{
  "image_size": 64,
  "color_jitter": 0.1,
  "output_stride": 8,
  "norm_position": "pre",
  "widths": [64, 128],
  "loss": "l1",
  "init": "trunc_normal_002",
  "optimizer": "cautious_adamw",
  "lr": 0.0018,
  "beta1": 0.8,
  "l1_shrink": 0.01,
  "epochs": 19.4,
  "final_lr_fraction": 0.01,
  "warmup_steps": 140
}
Rows from block 9, named by matrix and row number. Rows with one number belong to one attention dimension. Each number is 500 + 40 x the weight over the matrix's rms, rounded and kept within 0 to 999. All counts start at 0. Numbers have three digits each.
# q: window attention query (model.blocks.9.attn.q.weight, 128x128), inputs 0-127
# k: window attention key (model.blocks.9.attn.k.weight, 128x128), inputs 0-127
q.61:464516504482502442513460500485506495529497486540529518484483488514529508502507500500480514493562507535501500515469500524503430407539447496480417466520496434466472480500597500501425498482529501477511502491527503519485496501508469499482535532478500502521550464507501544489510482497532491536465484522516541594500424497474477512541478485506487526452550491521497497476487511487567502488543
k.61:475418558497471497489494460540491465500586512510497433500445509497548497478500499515540463495511496501489500579549501517504446456506424477517502538515544494488501530504492496498487517500522549499500498468501479576497501512523489554499506482498569495524500490492507506513500507487520516514533496499501471556609502470544497533499488449484500489464501424502440497500478501501432501467533
q.62:523497534508443444443445497486500476514479484486460486496503496469504497475473524482473474501464520494540494457506495494487499536461507466518506501522500504499572450505519496462502531501502493471482536492592503554499500509506492499507493476451508499457502479534584501525498492528498564452573532504504471482505499545459493501493477500558508477491509545513442529542503518499499520524515
k.62:506466526508492472491438500515502463500501326497501512500445520483484541504529486485513493500503508485596498517514498578465554525505490532539495497507491483497504449499500496483501520475506581487451497507541468575488500518485502482572587504504448479478497476506536491571439552501485540512505536476533474528489496529503420504493489483571501483564530496516507501510504505515542548472498
q.63:498609473526497513502479486510511430500543510496438450526495506431479517506495513510479466467518503448605525520546494563499521576537486516570504511527470514480494421526503467495529652568503524493513493500541498518522525487513505429472500427547492520500501484481545474471437501532492395468480434498467449492419488509555484427472510548510454442562503457523506512463490498487528520449446
k.63:442489506501493468501487527395503495572483507511517545537496496501468503498507455496444508544436504495508488435512481498502534589473470578585571417484495497505574476500407520493529488494459514515427505476502494501483501505312513492501499490496494463474500552507503518489485523501498508493463453508468432512468471500526503518524479503495520639499502501399688504499494486495457498464459
q.64:399494442522500469502529495501618496508499490498577500603432516453441535493373482499563511502437474487497499426488511496508559506482520479501500500475522499382511508425501546467506483582499496467483480514515497543454524501443500501555509498587500585498511507432501525544500545498490606533558499455482429465498510588505563498465435560675474525523490477574457501508530498523579501493513
k.64:552562478501485501495503500554435525497498499535502502503471498545457504497609501497507519447494552502508522498427474466411578518512486457345384538474504575511477509496464554490510493503551499568474500522449510395517502505507500448489471495531490525502508482600503493485529500523486446508500518408529494483495517499475499540503577504507506524526386529510564496469497510497499622502483
q.65:501493453500533426507539572496595514501491494443613496503502520452406498500492532489491516478502504501475500461501543426499544500462563488492503460569507563496436509436540499519502468504520523509474501481569562483500489495497498470500513500498496500428499547455438504497501511500489495390485538502497503525519500530489491471520479576698473429514437509494435489490511491481640531420502
k.65:624442573500499555503498498497413501453502493482486563502560487503494465487564490500502576507504503501496654500405530493439515545512508549501501534362420527538442509501500434495498487498556491503534544508500510394561504497488500395482455471502500498524460499517506427398494441498505503541549479431504489496507494546449504523501552500500545580499471527525509498499463501499485501501480
q.66:470449646520548500551466491503500467609563435368492401524472406512560506494453503451472480511465261467521500494536500323509495511502578472563590501510497512499553315541597501509497455603500558478461500454507613557490499500566490477466500499455507501368486585479495509494525530414533547479508601619518463407565520510555490425499488513550451528499500497553486467504667485491560544333542
k.66:493517332499362473443493502426484500455483494567485540500499490499500499499545550497550544522495554510526547362501507572422587664572504497507500510523448500395467498381495524496475566518601502504558546584426450540499517498454494422495476495587498488510515468479478472474492486503497467570602498303624538595486439587507508503382489511516517500391500500496564497511453508479523436497507
q.67:520499535498576494554498515414500514469599536463482603496565454481535431553626500434413366492502462500319500507518509483517505443485501557611558500519439524500499518510456421547500501479346523504499500503470582439509448535464489480479660609513570503412490466471499499524474422454485439416324545550535546684505391428615288498500518476355576396476499508439546498390474463493381433513508
k.67:501412733521478500535488496489526485510532501458498501507564587400505496500415508499496480571474429467488549464507564489506587509648501530521605493512553536504513281450618489644479500518526546495577500460381533492496510461449500471483527502511499497503476487516478497236420507322510421488501430504409534500524495497624501466458478499460507614495500482499495504551503495530500429513491
q.68:519403343493504499472617505486517522500489557495474588481545520540492571500486404522509667567495408499497495500461497580512502519477553605501570504451480443413519682441475463511502546553526473395370486499491397675502500465497447524557536532526503501406497433499476513523478513489509700501489492521392398491470533408563456454494432615530452681416500508522610454500507422483441505512584
k.68:522514564500441497514500500740501523516481470618428464501502410481512603474503527487543520524521511499506527452505397398424489500629510348400526466563600551523534442515484587444470519562477485574453513551490559529509521495525503496500612504509500460352482611490502459541534464499482481483479463526489541377486495452471502534461503508516476446462493574418509478465653559498491492498419
q.69:682468542494494545833424510462486562317557508484307506479553445536502355506624499511427499510520570504376564510570504437459460441529553559496529499537544560663406504528500464528501501505472610589673500598369566347530497483498500463466573515502503405500500514499486442475441286408500376458500428514527565519525428461499420500504643494381720485407498504272553499501336501433292514457378
k.69:501480505501637530496503497475731509708506500355445632500600513486524494519499483500449478511502428494376500527475512568523500485496397599698651477526577467435568372504539389575500502475490443487498496428467512544499495476479500518518602521494501512489492502489502501500370499404521467478455420546383561560559501488572492461487405476479455497465521400507461505607501452514424370511623
q.70:456571493508498457504500611487590441564480455496545486518473424506488502504501500466500468498467501469455502459529524456496499500489622464503531484597501542438476497498502524449584476581507623490512496484556505533500461509488498469492500524484500551471480570463479504596444532537498551488500518514499476504564494530502485495514500526572418384512432514508484493518498485479623474399503
k.70:589481531509519513509490500484504499494501500502492519511501470542493457500596501500503500496479501481510681500510598490402499581535500495509470578454435557461402532504498503505509481506573499518552501508497517460528509503457500390465493494459488504562476496528503403444477489491502504532518484420482495556496498549500501508505565501456538522503436508495490485506432501510500521501502
q.71:458511358503491419502499646498669466572449475500542447554495487505386548496473500500552523467414516499476499346497512494496500596502599477502501433565517500396450504389499630398537500597508514492497500564519497571500500500473499500525500501484500550487499514433496500561483575572490511504525497471493389474506493593488594496450471605741450468507453507529469498503508480471622512424502
k.71:575482510500520508502500500495430497500498504503499534500501463578475478499678501500501529500500566473501639499443498472409502517514500523403351521448337646496376594517472502499549467508524472579495500513501507462556501501530499461481460488448494505505481493549503381500500484500501505538506498465499463519500498517455500528501683501509513516506296538500492469470500499496499617493500
q.72:541444590447504533521505459509381512482520521484408501455545490505644507503502499522363524550525475502502500573486457500507494508500547545497523513440485496572586498553525418604493539502510477497465500417487497502498488467564455521448571509472537431500501459577529500430493435366570506464506510638470500512491533439529444499538503484446616620481541499484605503503499468499356516478499
k.72:449510454491463489503500500493505523499472484542498501497506488420512565500415499500503509562511482526502433438536428542519492502522500492531633399591604465489589382470498495493406540523457513513506501524499499609503502487484502552508533500578502456386507599358500510596492499500495487501497500517499509500495429500509505499474408517500426425405592496486499506537501500482499402500532
q.73:538529509499430496504415531496437468497505441505455471504506503530558497503620545520485440499540624522485518496560470504467487428531500442501473509535500546578498411512448512500511530420500545613616515492502494410501502500474530588455440475396498424607497548564505473458489458509503448517505464475505574495529407473446517541507604433391534293485500503328505517509424530487442491482436
k.73:506484502500612503512499500297591481509507501442501523497514500519494480546498482504435462501500463498492488592520517533543386488444493604659496484499453491495465517526521450513504479456441499397520475418543490537496480503501502530517491498439500522505484503496500541522423546496506517478462491594468493611542485500513466464575511489497496468566585413504415502505440483504499489502539
q.74:408504474507519434510549524473627505517495502493627497508476503425461500501396493474503523492458490493480499419497501494507600507486572496492503415544524506393491528423531500437517484627503495464495490547534500539480500499419493468510510506570499646413507504380445512549499524500494553497502549503490496494501516583506497497498459608717476501522423501526445498506521490499631508499515
k.74:585496559513460515494508496558433548488499499491499521509500495516465506469598500498496562472500541492499643498419503467374589524538500499345457553452486588496418551495470504495497492511572498557495507518410527388517502500508502383475445490527482507509495493542506451449500438501499501500543513401527489472512504516487504531505522503500510534504360509520519495469483501516500546502496
q.75:434527366544495464501498655491636465505469472500532452553484499494389517496500499499561504465399525486479505374510535497491500498497562460466495452641521540386439503412500640377577499660505531518517494558547496531500507500471519502523469501487485556494498518418484501558468534589492519500570499430545497486516487626483522497498499632682457376513418504510430495518497492474629504443485
k.75:611487512511523521468499500498504516501504500479500542501503490653491458499680500500500501468498553483498688570485589466418499563502500528428394578427425577496360629528500457498539461500520463520495500466501509427563502516502500428484480499414493512550487488547502392482500500500506507519501497466497471546500530507459500509502616465498536530538360501504485439487456493499499649521500
q.76:499397527495549523492561426511482545527519537494463512478508489514548502511480425524384561503508381505503411530399426507565501535496512577556569518396475435506608533506528398602480539541497432384412487475464435561495490442515443516504585529500529497459499449492519529463501498419525581503501492634365500500483535437574482496500499490493527765451539499507598515499544458526397497538576
k.76:421540493498390448496524500629492532496484485599499466500498441335508541482468502495514505570535482507504464411505460512499516497526499334482567424678612502507590431473494542455463532523478528541501512555440501523502507489503503607501531501612500447442506569420501500584517500502482489454500515502531523391480496483500501519457411500500421419460506509496527501444631530500525408499499
q.77:502503439500354504485496500594500483510372491565486464498491559504508499487497450597598683512486667500537500501454479603474483489511493506354415500487571455502485492471464535406502513498606487495508499525497353499494539437501504555523415458498442474695498514533500500482478487562520513595656403408465479410476563506410599553484486499512501580517506489503507540583488561519523491527433
k.77:501586323500581506496527498511499533519494506501502502500404432571499523518548463502449479466518504504452442612498436468561417401384497469489475487498496499505575615638409539426519491486409474501392458500661496508499480505549533563508501539453501510424504525479530526800550503576500557492462554578493478491478523394471491553551504486518460340521501500494485507448499500500500546494512
q.78:499496572488507572479498337584331519502503534503465508439519502511558489497496503516486530504540491522551468609479449525509493509527342564500479578323489475565511492539502440540378530437492396506493502507453500501500509481513495502485501489509501444532504400516539498397525482463502459537500486496481580500435512479511473508498501376288583617493621491493503509492504533573365500661507
k.78:331527470497485476499536500518508500515492499500564425494469531448505501500376503500500500502500460506502230471531459516652501473465500423491518402624570445481634466470502525501498536500461549423498500499500481573457491497525500559528501501573511500465539506402497649528534533509501498485500523554517507438504501452508526506500428500499455477492620455500513510467560500501537488499500
q.79:468514378505489429500501658489621426534462434500518486516488486510465566500471499503525502507418501482497499394500522494496500563495600430502516499584494500433498500467479577445541499605540595484467500490586498559496501499477497500523500501478480552484498569500494502552486598523500620469612500469482400448543498545493635493494425673701363469524467522590488499532505481465689508364492
k.79:568482504500515509519490500492377499454494501559482502500498421661464496499704500500503506490500577503526607502507500488395481543539508500470341533454374551498444565511408499463503487504518488597503500569506500471544511533491499467482494487442461503510493496519510378556500472500493505545513488420496485519492496549424500500502663501516539507499386550472502494471499518459490551473502
q.80:562477502478525500555500501527537488499574506468550600416553491525421503499522510488504389501509480538485503490501545524484454443472477490504487501506468519573466532493441490512503378537450499539560517460514498379688501484495505552508499461436502500503470504517498494501570505512464479514426305499428490467536479495500504479501664523494480489494450498510495469449535487490487556503487
k.80:500525423496493479503530498535544503490520505572508493499500500499470410489497504497507470488502502502507478498484458525497513469541364493447506497516618447634506468438588606421499517500491484500495508574350498441501531477535481390513496420500518514483673478500462500475522568529496342526480590488590527497480505529453507525483545510439475440635417503502431491575511496497511533503484
q.81:502478518499489520478492499503495460538501465491485496511500474514491513504493495508499514500510494494530503508500516493498476528499509500505506551481490512501508489520513496512501488475512483510494506462498503524508491499535496496473502531494498487483491492486510495513487499489510489515485524500507502495485506497513470475490524509520531523500506441529466493495484495482458512483485
k.81:499498496500373504504500500516496481534500501498534504504499502501495540500524489502500514500499530500429500503510500445503501457514498494493483499499478513489504517533468501498500458459427511500484500500503504479500496503490528510609494504527500504513497531499506501498482467503510508494498550502500509485497501467495542497453492495543510497498501502488529515486490506527499489499471
q.82:500519483503503541522469496491507499504487509503495476485510492510488471491496500501482484472499505499496503516503538483499425504491492520493499502500502501498503476518523506500502525509483518488504495502509525409506500499500456511502474481468500502536509502492550493443497487486505494505499479512493521503516514505518489494447526482500538473479493491485503508499528511492440509496518
k.82:494508431500480503494504507492469500421509500544486496506494496514570490500504494502518519508498515498540493495502490546505500479481503497494473482509499480530530499471467502470501507485442475493489498603495496507496504510500427493509512492503504502512514530526511510501487472512502524608511502507517501491470510464439520512465499509540498467489505509496467502515500439486500525493505
q.83:506420537493525484461516517496484479566508450486492558489470473476491578507481512509538511518522467505515498501503496494485519471514507496509514500500548496497505499462491506499505493459489501507501513491466452517504473496534495503452497491476500457420496534502465501546525507491518500496448550503533484481488498500494501523525484501499497509539508484560436507498465496485548492496501
k.83:501492556499488495494481496492545478594461505501528500492502501487451618497483502513485498494500496503414505499503488445498498511579466490493501499500495500431489498504520498528498513500427514503465501449490495536501488452491554534513535493456510485510465491507500498501503520477507480439500578540493503479455484505532498479498500464439526505503500487541501528493498525598493492500494
q.84:503541485503498505514501498527508498481506517505512489502509510501500490500536492493493488505491500499466502496508501512500504486491499501494497494501504503518518508501490496478504506548519505491501491533499500489497505501498500490509487506524500531553493497488512498475514494510485507508518456507473489473496500493498522498481507499489509476476496497493546504493532500506474505504501
k.84:502505486499511508500510504509469529445507494510500495500500500518531459499513500492511544501502498499514501504495501526499487503468521507495498500510501489506485501496507493475502521502572487501501500529511498521499512513504468446484500499526500496488496454492496499519509506514495536505510503481524468508526513496492500510527504533503471505497495516516515477501511462471506509501506
q.85:497532485503516521500512502499515518509498461502508494516494506497509487489497499492529495503480494499511505459486506491509509499516492467503521463495514502510509500530503480482499500546467514501482494484496514467494513501498500502511499510511500527506510516500503500485500495504495505553537453512429476488491520462500531527492467506496470525507498463502522489495532515500497500505493
k.85:493498504500522501510509504506533522503522489497460500510499504508575473500521507479469502517498491497509499502519489484501481493530525500512502486511490502492503484523496502494503506506502503519515500497540507550499523554521514439481514491499501507477505480464495498491532492511498501520494541520492498515505500462492504491499502541498485467459495498503500467515502488453509529489483
q.86:502497514498500458500487500492487498475506512498488509467503502506497508509502495511473540490525489502470495552493492480496488500510525528478485523524499493489551512490480498516499441474536500504517502499500488528493485499519500481486519502508501475468499482496503500503492505471526499489496581510552513526501462508498479476513513483524517498465502499523489520511466480496500500495508
k.86:505498512501494486508475505499491466509456518493519500500500496493373505503489493517523499495501509499478500503491506491503526503495552501492498511439498505500500529481540501494501506492458512476453499492498499444498479463474493574523498509494498468483477515515500508499458495500504516455502500476500502460492501518502497507500499478517534533527503500499514532506482500547499489501495
q.87:494462511497503486474508501488461512503511509506494495500486508507501501500489498517506508500512485496524500507471498494497506518516505508491496503516532482525512507494480521501502482450511490498494500488488486545500489502538523518491518483497500475477499500503496506496472549486512488493507543498498504520476524497518489519550490486511510531504501525558479498496474491532567486501496
k.87:501493516501495506499495496552525461534482500496512499501500500489450532498437501509471465490499483499466501497513548450500501499500500490521501512483497505487493504495487500546501498505498509493536500455485503464499497476498507557434498500487502495527475556503509500495548467490503502450501481516469520497504500509512502499515477490450521500499500486535459511490499481551506481499484
q.88:586408490489500535501487547495551484517493507464522558405535465526379456509494507544523453496500519510499500491504563531490504488471484553443489536495474508503401581489472495502519463497389495500497504491502485325666480493516486551471498472439502517519475434571430501527552502511501496529395355492459485455529490475511468500494667500505516492530474488497449508447511469475398511595450
k.88:498519440498481482499541511506498499493490500571480499493500465499491487499511501507651484480502552504498496468480440522500512500605397487468506499528617468565499464441558575434499541467514492544510500636247494423500498481499499434511489485513511575461560492509496501469529502506500392503503523491599567495474501484489506509443518470317487384527480596421501500500502505502502497502461
q.89:495446499498499480483503501451496560497498500500496511486484512458507511499483503502495507496507530502522498512501463502507499491545501501500493488489513497459463495481532514519499522476458533502501501474504488498501496496480501515494496482496501466483521495530499511495516491500526507473503539503535523518480493511497500530547485495500484499493507499497470511504472500499541494497521
k.89:499501509500524500499492499471519497553448499486486500495503510494488537502472501508499450499500498502504499488498500537498500499516508495509505500504506507481506492490614501533496546531490517501504501500489497525500468487488498543442502505425499462500528554506510501503518499477508500506501485531492521512483473523516496486500479481497505499482511463465463521496482518498492444497534
q.90:544510483383520507591512521523566516509507503495535485276626476506495514460497571497501497524612448588478507491501530436495494472544536459508588499455494502486464486507513509550502430510428501505504549448460544489581502472635431442473538421428503413355491510508433493494537502402498504494454495575495577447456460500507524503501539551432466482516470546499502449501506466426511468498493
k.90:501507485489596306504476534500598464532462506588504500447500492521335533500489501502614379494498538526499479496536500500498507478521475499487586500520541508501519503469524664500500523507495512497486500500500484502500625488499457532466510470468512506490617475512474498514526730545490488535446482500509505498483496516500502497501601503511423334505486434465514493524583553437454634460489
q.91:509446525492533492458538519536498491555511494461484522492469492471504573521490505503544524525517470500511501485499474503490529457503520485517523501500581495483506507467484503483502496490486483505500508497465466545503478502537499490484533506494498485418487530501451499575518508490500514490470520509524443424482502495485519514534473518491486524564514476550464492493475499488515495500493
k.91:501491575499488496500491500497566485599465499497531520493506501473443603499502503501499501491501497502391509505502505449497493533601501500495506500498497520439467490524481489517499492507449524531488501453500495554502494490479591511531543496512505496491414420499481491500492548482503481436500562515490499419494485512550494474535515476395499504501493491555519497472500559555493503501483
q.92:498474529497510456500498500480496502491518530505522526483494519501507495497511504500510517499504498508496491511494459507498526483511494523479487467537505486508526509446479500509500489471505497493508502509481471537504501503498514493503502496499502493459501500514473510505496510495499508494524570502527498519506492506476509508524495476502503515504500552528495506503471500514586476525502
k.92:504465572500610477505493499499517468537482508489497498494503502491445523498437503508518459500501485500501504501495517500498503500502507507500513527458500477493481511485571496558500514536502515481504501459472499488500500445494474530435509500456501486504497491527492505483492496480500503457494468498489504500509499534512483500543501482438512525532500498523498511502501496528472501499492
q.93:499493500499504494495517511482502519518502492482500523480486518466500502499500507503521501503497504505542498486502474488506506474522510495506511433491531499477480495472501509504502513495434524500497499470492479493501495499508483503496498484473502492471515547512480507504543491498521513486500502502520485499500499502495513519530461500483473501518503505478456520500487509480517497500516
k.93:500492510500585501506491503476568495555466491492475498487505500491514568500486505501496461499499501501527510496503495496495499525551504500504503498522505515475507484487538500546499514513477509517495502491499496554500494492500516504454534487455502496449491468504499494494517499479501470502500532547492504498437482479529495466496499485491498500482500458506502502500492507499487485487500
q.94:504416535498505517462531501527468471555500452477504504527499486497503597521490496488515602534525460499514500496499500542491508504502504488528504546497516505513539569497502484499497486499497467517484506501493486582503494512527544490493543553498483473455458474504500497555514525529482513512472511493500474418492480499516496528575502527498478536592514443594503464467484503557499501489485
k.94:499506552500354521515497473541495489630523496450550500512499503505465548500517492493453543498501475500327500511493503439504485476563495498499491498538501509493449491582495498485499464497520524522516500391501501510502506504495589502559494505508497510509427508484505495512498518501503495430520542500507460400524501506511498496517505480468466507566500464570540494465500544524525504505453
q.95:500473506499536508484507507530478427523504501481501497497503506504484501506501499508542522502503455500525501491486499496493511506491529508501524502516522499535598502475440476479500486497504487497482501474483482529477479495538517484489508506501499497485487517480512500527468517490505500530527507498501469502548505490497511523540489497504494534488501504584500507483490500508496481493505
k.95:500473556502469515546493500540529440551521499501528494500497500504466514495495500504478489503498490497473505529512528414500497498517560503485492503501500503419479504509451503489505481487443530513490499475498500482497514497494526495500508496517503511505452467503500499512494490500504498458508510508525511472519503499502497490492512484492506507508489495628546500495499494561508490494437
q.96:498517481509484490496424526466553423542401439505445511502505504547502500533475468521473546501503505491476501510502525560499494573521536500515493503481483476482524489502496501487505499440495537485470483497499501549491489512500496529550519579487498488562493435515544506479481531490517508383397495473502504510389496472517481451436456500501539480479520474551558509511508455499490549465451
k.96:498445421505443497415499489485493504516552504535533526507501502496511461502525499515524507498500510497618517504537479488509466645501500529499500491494436508502511650510484499536503461474535493505492496467557495482500498488463514477585539507507498504423426505426502491493472565462508465572605487489419417516526502396479492505498503496495511487406488727478499498447508478503500529501494
q.97:558503547454416555499448497483510533434504499485500502401565510573484492498473487499503547562617463500464490491498460502516500506464531520502490532501487457506529550489475475489386484502512498405476510522500522472521501407491384499501506428513498417413498521570489524563576499506494507516455540525502478494496510500486501493546537516495503497560567516533510501485501453502500504517472
k.97:528499501497569543501485500494477436582434420493407502496501499568473510497539500499538512504501495502448374606481473491500404496463538506507532500502554439499485537565501499502499525495494499511465501395670490491500554483500494525501503483501503489496494492497544501530477501504500502500491497503504433499496493508441500497591571477518505504506673496569524499509506553458408589494504
q.98:499530472632560503518485501515442507588391404526488500627418484485524474503524505500480499499377571452531522477487528513467502532506469490502497460503562549505493479503530489461606511499500505582531483525499503615498508592532649502488477575502502555607508475466560433491506500565502496490451511397506466500431482496509499486430453489582510493435476433498506512500499490540505500492542
k.98:440509512508394504499582499518504598433610589513618493557500533400546488502421500500428490495494493494609530359523490513515586555533475485492484489502502560508554413423533498491510472498521498493560499586329518508500500510497527454580482512540498515495499509421427499427508501494499498547569527497493522470551528506546498540360413498484468579495396520448478500489496469549597449521527
q.99:513536506468532404488520534499479534503547518499518472463504472434509499493486522496505497532473498509522500467502427469541530492514555493507518486538426547484476491504472501479500501573478431506503514475500508504509499444521446482445519489499491528478506551474367502476452492497500546512548515484414485484582527483485553548508503524496491506553497515587420490544486568502578409500514
k.99:502502568500501493516468582520501515513442503487525488498500475495482487521503500500504493501500499499346498475506511380500539311515567502500478603502486556499468534499542542407494500501454526489496500519501502459498402496498500545412547501466497493502485496499467503498498490550473548338486543546568515490451499507500500491599506507501502499514539447501518506528457518500503471497475
q.100:567505572500442585509337486492434616506451408489387522504504510608505480492496502497374631555582497490495498500466496538494515537456507507505512507470573495562545537499499432485500524501531507479489510515497534495528503508572472534498513498514504419513509495665533488547543492512496497509404587475520462460415531489483497482490509493491518504495538455532609518493518359545513504504488
k.100:483515499501422528484512436528460475547455493504480483504498496501504470500489494500511515486496500500527425550525391509509419563427510483522566474529544410554609484545514479501500560503539499500515499425652455502489603476489498499512499491505500498497492515447623515509497500487519489536578483479486403502525499534456504515556540471501487492493688518583573545499567577500507552483505
q.101:474423512502483500521508461486399507503499428500491504587486523516522500498542494497478478477500501484493502520514512509456458515492443505513483482539536447526489476506497504522506520500546559533539499512504502532494509588489509503491485497524516481529539423525585445508575504515499459530505507490622502565461485502508484452498500495508498500461494478460526505481467468500439537453453
k.101:431501465501476499573601457455497525481529502500486488499500547500511480494464505484489462493498499500562474509487487570500512608498484469479528405513601427507525392495503499547499491500549478507509500490512512501500561500512499465527466499546501510482553466500515504469538502500489440596501481495425617501540500521502502499353491499507461531504460500459430500532538517500502500500515
q.102:501500395499522505505529499497480602448489516500486503547500518493537493497534496492427553497496535488501508494517492510496506508503505498522497507484489502543507501500530495523498551522508505504525501504509501474488522500530505484493501487490500475500524507498506490497480517515482496526514508479474535475532506513483499502538506544480477500454499497461516499525499484464510493490498
k.102:509512515499498521515503499509442531431509503495464474491499499510499383498509498499472412501504494503549500495494451486493510481474493474493490491515507439541548485517500495421499544497509499515530502592483485505503494517500502506484471503499500505499540458487539507497509501494482523500506497463500534507501503519461496504494465499467498544491501466390566504512503502501499500503534
q.103:503463516498484500512479518456497527424477481459495531478499487481419486504506493499505481492498519510501498491497491483485498500495502520489461539504462529503501506488476496499500495569441498486481500564488494499515480497502502521507520502498501516480503490502503496599525498505499514495468525504518480490510491496559522507528531519498509496490501470498500529466488499532461509527556
k.103:505547474501637504503500499477499503573483458487501502503506479547497507501507495511460525515500486500486507498479503513501499512532514500538520490531509562472425466463517448500495553501503491518530499517492488505499474482479524358526528504496499502463489502498505500509439490478503525504504514579498450487517496506503482486494468484494496506510514512533505508490418506500496489497532
q.104:486465494503491500512492500504494502512479474465481518521497524499480498503504493499472500494504502494470505492485502501477502510500477508504493506485568498513505486498529516504517493498514583520502499501494521496495500504531505500456506503493505464553509467507532496507517508510500447495476489501536500511420479500517472471542500510494511502467497493453532510517492477480478508500489
k.104:511476484500483508502508504502513487474499497497498506496497503502519479499496502509543492510498501501557505506503449571495500665501493483493515449520544457484550459500466501502500532494530498505508500489493473493503506498494497491511493498501502504466503511508536496475503484463499493603508453442467511499510500486497507501423499497485499546450497510508510498461527516500502497495507
q.105:498495553501502499486429521494548342524451487502504526462517524522463506501453500515545498476500495501495502499478512530499487503502494510490502508510506514472488497506454502477500477453494493497469500498490509529526477501469501515535493555498500503524470472503504501496500527485509519502427429527490502496407484498527501467451487492500518527526508501474487496489509501546439500529477
k.105:503449450500483500474521501463534438555540486500530530507500496493555551501515503504500515529501481497507524513511520485503447542518523502516498491496498578480497511500452501573505437476504501502487499373519500495500496499510501518496529500501500499491405541501500493505483503489523444544500486516436448479510502424500514500500514501498500473476480603568475498378500480500502542495448
q.106:489543448506490541501482501497583445538499518511483508498500515519504498507455503510516539487504512498477499520493507521510486552505523500504507516480498479469486492486535488510502508450544523488504480458495484502486501504501495485540501532500500501524491427497510528493454527498506498458460484498510515522415499507508452484451456497501513460463513488499535502547501494477488544462466
k.106:502465435504490502483508498497519516500498502498506521504500522466510460501542496504530512472503517499584503507506458501505493573499498527487490496437439493508505571505471502520501504464509492507471498466552505461503499507474503499557509494512498501530490497470502490476561536504518493536519469435436407522506503451477506501498506497490528491440470638427514499443509496503499504503486
q.107:592520469487460570516502534509568497441498525479514504413532492499487500509495498516509508501529500518443479534476492516512502499466535499456505465496500536528551545458501477564523499494518503414482494502492461377502463406494405480515503434467496495444469519553498544498511441495501482475532446567477501451528538438519507527528540506484522487503531563520586523483524455478476500497490
k.107:551492497500503501451459498502453498503417495496475525500500471558501531501531448585581584473506504507412498584488493529485449485478483550513547559486516484501477577536526467548499523487506491482499500419507409494500510449482501540490498499488500474513479499489523487517481509465514498441484497480500407539442483556502489504689538473481595501504600484606532500511475509499445508514523
q.108:493474483502549536501492478559505468568477500490506504499493547519516500497519518493540530488489483496531511502483519502499469479502495485506485501461586474505491495510510475538481487470501514516504499488507493483467504516530505456493509496498501495529481504491516492491507520496501478537570444578481502546390494536491532434508484502527527539454497533488546485532510528525431467518446
k.108:503468597499468510493502505546546428535516494485498499499493519490538503499497510491496483521500497501602507507488473558496508496452472485499506438474534504499612479516435508517512496476488497508471501416501492489501512510499488501458486484519501512561499471528502500502527481494505471536489435503441495481528513501505506523476556503488507496527442459520493497483565499499490512500442
q.109:505521576497489464527518509446486490485505475515497488458500451512497505501505508497535466505502478514503493500502503525483500519492514505497496461554440502489496512497422498472502493551500472500491500530505499518537497500446490495463497476508496521468500523518476502515531444499501539471473508512527440498548505478503502531502520496509484506557502510559483499433490520523530506483526
k.109:466517502500521486533497516480498514521505497508514511500505486500476587504486500492495570487500500500348479530499526473504502503572504510506543523511508563502383507476544499520491484506480527505500500512470507501497503467501517471482537505505500483465500517479468501500490513526493439389460534535547490496460483513551477496603502498514477501537523511513503500557477510496504500498514
q.110:512503460504506496504549498508491568494500529486499484508499492506525504511512500493492513537499500491488509505498499475490519494501513480521497523477499458518524499483540493494498527543510535508529500475505527495478507512580508470483502496497495498498500505496506498501490496508493495492517522460498507497506510520478484500527511515503471494446503494503526502547495497471523500482515
k.110:507502519500499504512499503508522528432491519491494501495499501500456461499501490499513463490498499501541500484499449544495507488489484501498501509501500439500530522520511499400500550494500502506503501532484500494503500500469501481533486501513500508475520447458499498502519500527490533465524474470514500520499499566478495502493490498500488539504498467456534504481505507500493469503509
q.111:553526483501476594505498503546586462489506508499509504399514489505483500506479504508522517516544493504471477536439489515496497496480529497478511504502544511502534517457494446503507481500527505467480496510492472430500489486466500461503509495501498508486447498559511540533515498499500498473529424537496470495506488479504525510493499499498515481475514519537568532483519488491494527501512
k.111:516480494500510537432468497516514497528499498498503524501502486531505555500509498513565587460503499501482500526486515524501406500506487580499544512449542484501467541538512451555499534469528492500491500412508433494501506474474498500499459476500500479518460506490505491514494511493518500499489500492500384541470489527496497508664503494487548503524533502630500497482500501500494502510514
q.112:655485541494450503500448485452487500494506510470445523500586623491510522495562516489498540510499499514506495491401515498455456454510502536509508515510528497536509441501496455430488475442525503508515502455495531471603503491493507533411423500463502502547497532515508494478505500493506503442521460505499459578506456509457500452493511472492520503486509498575459498583499504448481499647501
k.112:500507512500509406456400496488580480488498506501497489505504593451418551496486501499646499500498504501517500406498512501500501504501500543507503590506587500482488516499498602463500500510523479532499500503455506515497524497432507477488491467514459497508529498500490491499501512499517456517564391506472476559468508567562516454496492500504539502498489496490360494577434595503500501530399